config.yaml
encoder_arch: "vit"
model: "encoder-decoder image transcriber"
dataset: "numbers of one to four digits printed on busy colour backdrops"
train_examples: 295000
image_size: 48
crop_scale_min: 0.8
horizontal_flip: false
translate: 0.06
tokenizer: "char"
vocab_size: 14
encoder_norm: "rmsnorm"
encoder_norm_position: "pre"
encoder_activation: "gelu_tanh"
encoder_mlp_ratio: 6
encoder_head_dim: 64
encoder_fused_qkv: false
encoder_bias: "all"
encoder_qk_norm: false
encoder_parallel_block: false
encoder_inner_norm: false
encoder_moe: "expert_choice"
encoder_drop_path: 0.1
encoder_num_experts: 8
encoder_moe_every: 2
encoder_expert_mlp_ratio: 0.5
encoder_experts_per_token: 2
encoder_shared_expert: false
encoder_patch_size: [8, 8]
encoder_conv_stem: false
encoder_layers: 6
encoder_width: 256
encoder_positions: "conv"
fusion: "prefix"
label_smoothing: 0.1
decoder_width: 192
decoder_layers: 12
decoder_norm: "layernorm_no_bias"
decoder_norm_position: "pre"
decoder_activation: "squared_relu"
decoder_mlp_ratio: 6
decoder_head_dim: 64
decoder_fused_qkv: false
decoder_bias: "all"
decoder_qk_norm: false
decoder_parallel_block: false
decoder_inner_norm: false
decoder_positions: "learned"
decoder_prefix_bidirectional: true
decoder_connector: "mlp"
decoder_tie_embeddings: false
residual_init: "scaled_by_depth"
optimizer: "adamw"
learning_rate: 0.00081
beta1: 0.9
beta2: 0.99
eps: 1e-06
max_steps: 13200
batch_size: 64
epochs: 2.9
lr_schedule: "cosine"
final_lr_fraction: 0.01
warmup_steps: 1320
weight_decay: 0.0
Rows from block 8 of the text decoder of a small encoder-decoder image transcriber, named by matrix and row number. Rows with one number belong to one neuron. Each number is 500 + 50 x the weight over its row's rms, rounded and kept within 0 to 999. All counts start at 0. Numbers have three digits each.
Before each neuron's rows are labels from the 100 texts, of 14976, where the neuron reaches its highest value: "tokens" is the input token at the peak. Only what is clearly more common there than usual is listed. The data: numbers of one to four digits printed on busy colour backdrops.
# fc1: MLP up (decoder.blocks.8.mlp.fc1.weight, 1152x192), inputs 128-191
# fc2: MLP down (decoder.blocks.8.mlp.fc2.weight, 192x1152, transposed), outputs 128-191

tokens: "<end>"
fc1.565:536568482516529498475473547593520488559508455469489471411434529549544437483518471595504535575503451553535477509513524565463505525505562461509531569543555471449442482535426503505497487532483527
fc2.565:479427532540536456553514405494498565463518499569554424574446482486470509497455426553498424590510483448488362563473543454441497481552476442512498419560536576468467491554426498523528497550480449

tokens: "2"; "5"
fc1.55:513470428529412448421527508497514453574523544581503544432559447500504582580466578551516496527490574442433523475575506460450552529445533476458495540510574489475433445509467436495441466568500498
fc2.55:566460609497506477561535431530452549425524484558507486416473387432536558609464482413478418486497459423456555494541566601502439434530475542448462468569516552492510489538432546519525480546425402

tokens: "9"
fc1.448:501555558430472474480436432549400452453546512477446502527460455456503543452543485589593514485514472558451528535555492517448562454528513549382479532535471555409498507493516473541390509496496469
fc2.448:542409460490491438468509479494523560473370525416539482569449528617536558537506497550571490466530475487440449463418573533539457572535539541478591475494440468429527552558483564469478581513433538

tokens: "9"
fc1.498:497591482492431533431509470477538480530465577495441547537470446585501496439441524447405561451495557559592456523471495477552537584488471526483408558577554464557557498374445538502441609478549496
fc2.498:524399464594508603526542476456520574426518543543537362533514370535579591571480548517456514528494479396433512458473503549499573605440494436487504493508531520469531554494575527548485490433431482

tokens: "5"; "2"
fc1.524:499491458497476469539481409484534405493448414515536512544547410563541424465452476445521614564347403485487510431433537477499444531419485455499505572435572565497497496582522538491477507505480670
fc2.524:492527564532561488568558541586483556492517567583444429421440493463443535504519515505490478404532498469505550481496514484541537522559512467545471511521408446553511456462496521584469513450551344

tokens: "2"
fc1.293:582562445483517520570458445553514425507481474459520462455573498518452459446497517455423551477533561500544542586557464548583489496446453567452488457527520542483571578420428586443574580549545535
fc2.293:559542544532452562451459481534486420426485456450459447455536590579494472565446440571452600462454527507509388535587506457387491470551564505431411418451559539436553527517587516481387439496511565

tokens: "1"
fc1.262:490429558486429538471476474496415517407533513565600488523418499511499433443537600552545543450445419461558507540556447489552558505543467568522545526566468468547540495489486463389513463461448429
fc2.262:503444430510469438506411588448564587473374628469539520502441451491540583485554561531494510495523513515444537504482436538466562562434472486547547544501571495429534605445499511453495484516462517

tokens: "<end>"
fc1.462:468463561548528605544434484514527500498548487468459571527543419442487450499519554517441423567474548597546487567476526431557544516548480448550442508524524584503452598567478475492575498554529588
fc2.462:437499521492530411438470549366566564431416523489500549463512504569444523458553461488508466449508524461393508507505423450482479418587401511548527453512540497508489474493518521429522474527411473

tokens: "2"
fc1.109:495542504474493524531417466641479460549487515535497596459520514491451483394594527581481550513469523542542597552520484477540463490558571509437515538623424453451468475437395493443531473539536487
fc2.109:492437556484534433515440454535489544454486508455530470488541544584563461468534490463553586423593480485532492463500428454463494462519528480571465504417453486437391476532640488468453462543479517

tokens: "9"; "5"; "0"; "6"
fc1.338:449516521530410523448443442593457456531476508528485597613607399471485506512496439483525545533489492546531417471524435512550440477560490453595489585501421577454460576531440507543533482554572657
fc2.338:507543412540571548430596547449491510485472382507461531485498515505490542532481449519423424458516504398476524472526488510517552602523489518586511496368564507577595531492544476565527429530500452

tokens: "<end>"; "0"
fc1.48:497570555545497539512440411533532499522483556546473576593428485486447501466545459598543508537480480592462572510439485566553566496472580582423584448545582480478460563448466460498514482444489480
fc2.48:501531448565479436541494452448528455485463545454523526538487485529582516570476533551503516493557538403437483415463512516438495567511468456493534511440504484454606517593499504549536530606487540

tokens: "7"
fc1.2:526493499508434479443447434531473492388445520570539432459553558407561515441610460447490486498615566545501494528525537435534518530443452556474464554559547570525475501500442483446557553528561520
fc2.2:460443490467529404517463433436538510531510537459529486459487530528528444502455529488615537548505428500458543528544397464356548434538555457551548489494513550448525475489574500427481365430481502

tokens: "1"; "7"; "3"
fc1.194:579438484539456486412382546517443549441510602494491520548504520520472516402457429563485473535565528576489493523515461548503480498540434503421520438526522473496433541514528522497581531631451547
fc2.194:555518489488560488576559475571476454437493505542480500452452513479630639504519494514471477462447460409463617454459499531440558539527551549499488566501543513569530510444458543519441467479555517

tokens: "5"; "6"
fc1.662:538461474528549474542439489437455556454412511451529509530528453542559541478459547473502423455400560479470534444473532540494518568538435617470541526445539578440536496615502559547553512530460490
fc2.662:466650532441494447523518544587451494556584501497433476485402485499490528409455475591515497532423422481544559508522485473477495451480568467499503517585505476508508427450505433489486509471535499

tokens: "0"; "7"
fc1.667:566543416607425538571445455572446452515560540463548478555510541501634575584550461576528584477459413563556464547443474546498569572512465412429492437402561482471523507529478511506488539536500534
fc2.667:520441481651468562551503410539446452455493475491447443586535415496573521555457533558504477504455531412447430478524484578503533636501447401497543512463504498441503589537488498516461480520444607

tokens: "5"; "7"; "9"; "6"
fc1.547:546566445529524514567510434554491454426464466469582497522470510520555547423451482584500484449437436466476429425433489574484453574435512474443572502451553548509438547451509517409464502467485594
fc2.547:534523569477552495479489411529457553469513531501467405568396483446508485454482477532551410571595428395456400521504628559521526593523466512485497497574474585463532546541446455451505513529500471

tokens: "0"; "9"
fc1.28:530480527557529567430421519506509442448557517441459584512504462501448503487483537576559478579483546582529483545448591515443418473466461556502548564486465490476490553434501427431561506483519584
fc2.28:460475476528596550479581527437507573516441475462434536534530477483476479538485516501478491541624552488458459475530451498489588523490502431582601486418539506516590537500509480513488468501507431

tokens: "<end>"; "9"
fc1.394:580557534427545488463432502463523538425441427526538521481510523495463585474510505461581527531499510479460514469544404514554467496573522432510539576464567604550541517554447536471565430537470467
fc2.394:465520549557579330510572547525517491517536505533432555568516489581475498554531541462506535561522441458540498479553460479424452443493471458485590485487467456452596495548463446503486473503471520

tokens: "7"; "1"
fc1.628:544396462506452537547450439483523579484487479377537479466528564552500418412540418471575473372611537472572473416511453512548525439514514458511435561488516543450465530596489488521488530493414520
fc2.628:444537455454483494556584412526538437513538434481452480570436433538583587478556414556541470450472466464434521468430487521476444534508573472469537539545536556424529507484459504391531452501492608

tokens: "2"
fc1.265:548411476487541526496450480512437552397548572527419389478452600497511539568501517513561520469537546518475478532437453474528429551540541519475469534609554591505478588436505590534511573559419528
fc2.265:454455453446590424549450526497463506502557448426514530443508487463569522489455472563505523563518441503526577508550534543341586430466488540517531506450569545529575450508549402482483438539579538

tokens: "1"; "3"; "2"
fc1.645:509486441508455536481492404511532406515482489526569544558537438495469428486591476458513533429455598510456493451483495468490425527505469462537442562494493606519386515526496471493522450511505568
fc2.645:547534399434531406553442479451526485437451478449603549509526449541573535529476406566556497591439513396534482439492545537387493417566499578450498506529509583458497493560548486494386397492536521

tokens: "2"
fc1.279:534528448571574514448533570581506516444508503483536467475484616454495548533513515482496483473523475553525377520524425419532478494495507575469567502488570488548524578405435582518490583542432489
fc2.279:482541458451515413561518498471497497494567539458523527469504401516600532481490455551542532534456494432526605520482512533451521399544469445506547497519485530472527443501575360457492459521539510

tokens: "5"
fc1.521:531506517481513518476506459555480434520526485450481565462496402523542469537518520488465606612428420454500459522544564485437509595386506470461547576406650532542437557453440504540508556562531639
fc2.521:459497517508572412588561418546475488453432524556468478489464443468513487475534482476471465439477507465487537456433457509465529541621519461506456480500498531499534428453484543474505432484499439

tokens: "8"
fc1.653:550523458513470496431484505474435583537563503491433505527510588553405528494544451474539534424462471512443481459442478424569511584525567480515493485452468541475492489389495473425480604475523439
fc2.653:470463564564561475560508537562505561537517497561438492494504496487456556495551510478445503523511493437407461552555496594483530541472524591527507441476479427535530570466460561593557502538482429

tokens: "5"
fc1.631:502564535543450476406544431474492591431480573502596554487507525524509479364469535445516546431435447515525409583517470419550467465515527444556495630547525485483479390414497613422465580542537509
fc2.631:445490492545447522500533568442515560473542567589523445454461571475416577524464620468474504481532517490459508561479483538525525516442579475510575479504503477423535462438545594461470575469429444

tokens: "2"; "3"; "5"; "1"
fc1.532:560445499584499492451507445554395637474459500521499511517557488449539572429451451462526502480531427454433442542576478565549604511584429424541463411489498518552442556539573495558511434617470449
fc2.532:470537459438551476518513486517483521437429581429514516473468545509514524470507520570590501520566456549530519447505445430406551465581531579584542484479475556472563446383527465466424420398527441

tokens: "3"
fc1.161:570524486497524498441556467443555470415457506564493442531526556468515549485527498430541422552431416579539571461536470574537439464466423445411448464530433556571476570560482420533520543553443495
fc2.161:435508472482512585449586529542569484468470490522471440473442560551499558507468539447531438553423550461553514534460560465522468493417500462564433542592493551469456481446501447484581498518501528

tokens: "7"
fc1.748:483484535375436500456385560538546462451515550437550479474555592456463481385581532513568470499579554595581443452502442465460458412591489580566484513513465506440501499528513542524416482443534470
fc2.748:553519501484539456490571471555462514510526583468472446550504454540499502534454482545534519562564427424509477441542475513449506527500480525561467546507508525495561525484493483553451472493538472

tokens: "8"
fc1.366:422532563507452526486550511422485574467516482514521563550450582526441478479504556591495496455541462479485474523497534504452451481491490434433478579444491588562560574487507535500439561516530559
fc2.366:483534515458494496460446506492533445571489411568473537497519491407556502499483423583505473687368476548470457504523483612478583468455504516489537508545618471470575460458484461490491505534542608

tokens: "8"; "5"; "3"; "6"
fc1.138:534472464525450580570523579526486500409456454483505470439467512565465520402488561563501511425587514515467603504454448536544592496556524421550534596561440435472565447561533460495554560488510516
fc2.138:500427575513478455580422425523506431548487442514560454504536525466516514484444501391543535531495493512436439573527474534455506431427495452404541493585470482477427441498418468472525482480460542

tokens: "9"; "8"; "5"
fc1.45:537513463590492457572445421586394508419473478510556493471541426480511535473496492518551501467523491488477532490426461563469449522534552462510553540547500658446470530539467560396475528512466549
fc2.45:506485549501588438543495417526483494483523519469479403617405514487518479518532484541576443593592413345493391528496595561431508564462475526462539504569484550434580564522448502452490506582486530

tokens: "3"; "2"
fc1.487:492564425494475586549419559560547535488562527407572553436527524490524547448436454447473538554571514593479566441501539521452460451454478567547550484550442539550417582490570560566472450543495520
fc2.487:499479533447529591537581575526500482415541530546555508509498497453540463557535517542474534556476513474546458419572483464442524451484564464556544592584392507571511478502467478503453476508469473

tokens: "<end>"
fc1.326:444435512550414462446488408562490551389602469561550450547402496493576578514448556501569448569395438512416484531462446588536490579475558496461589513470569605483496510548508483451467525571446515
fc2.326:527551497495477423504520538429566533474386560448436527501436570493509523428485486542500435515546513437432496448524508489468565516516472432560533518518499538448479542478435462471492472483560496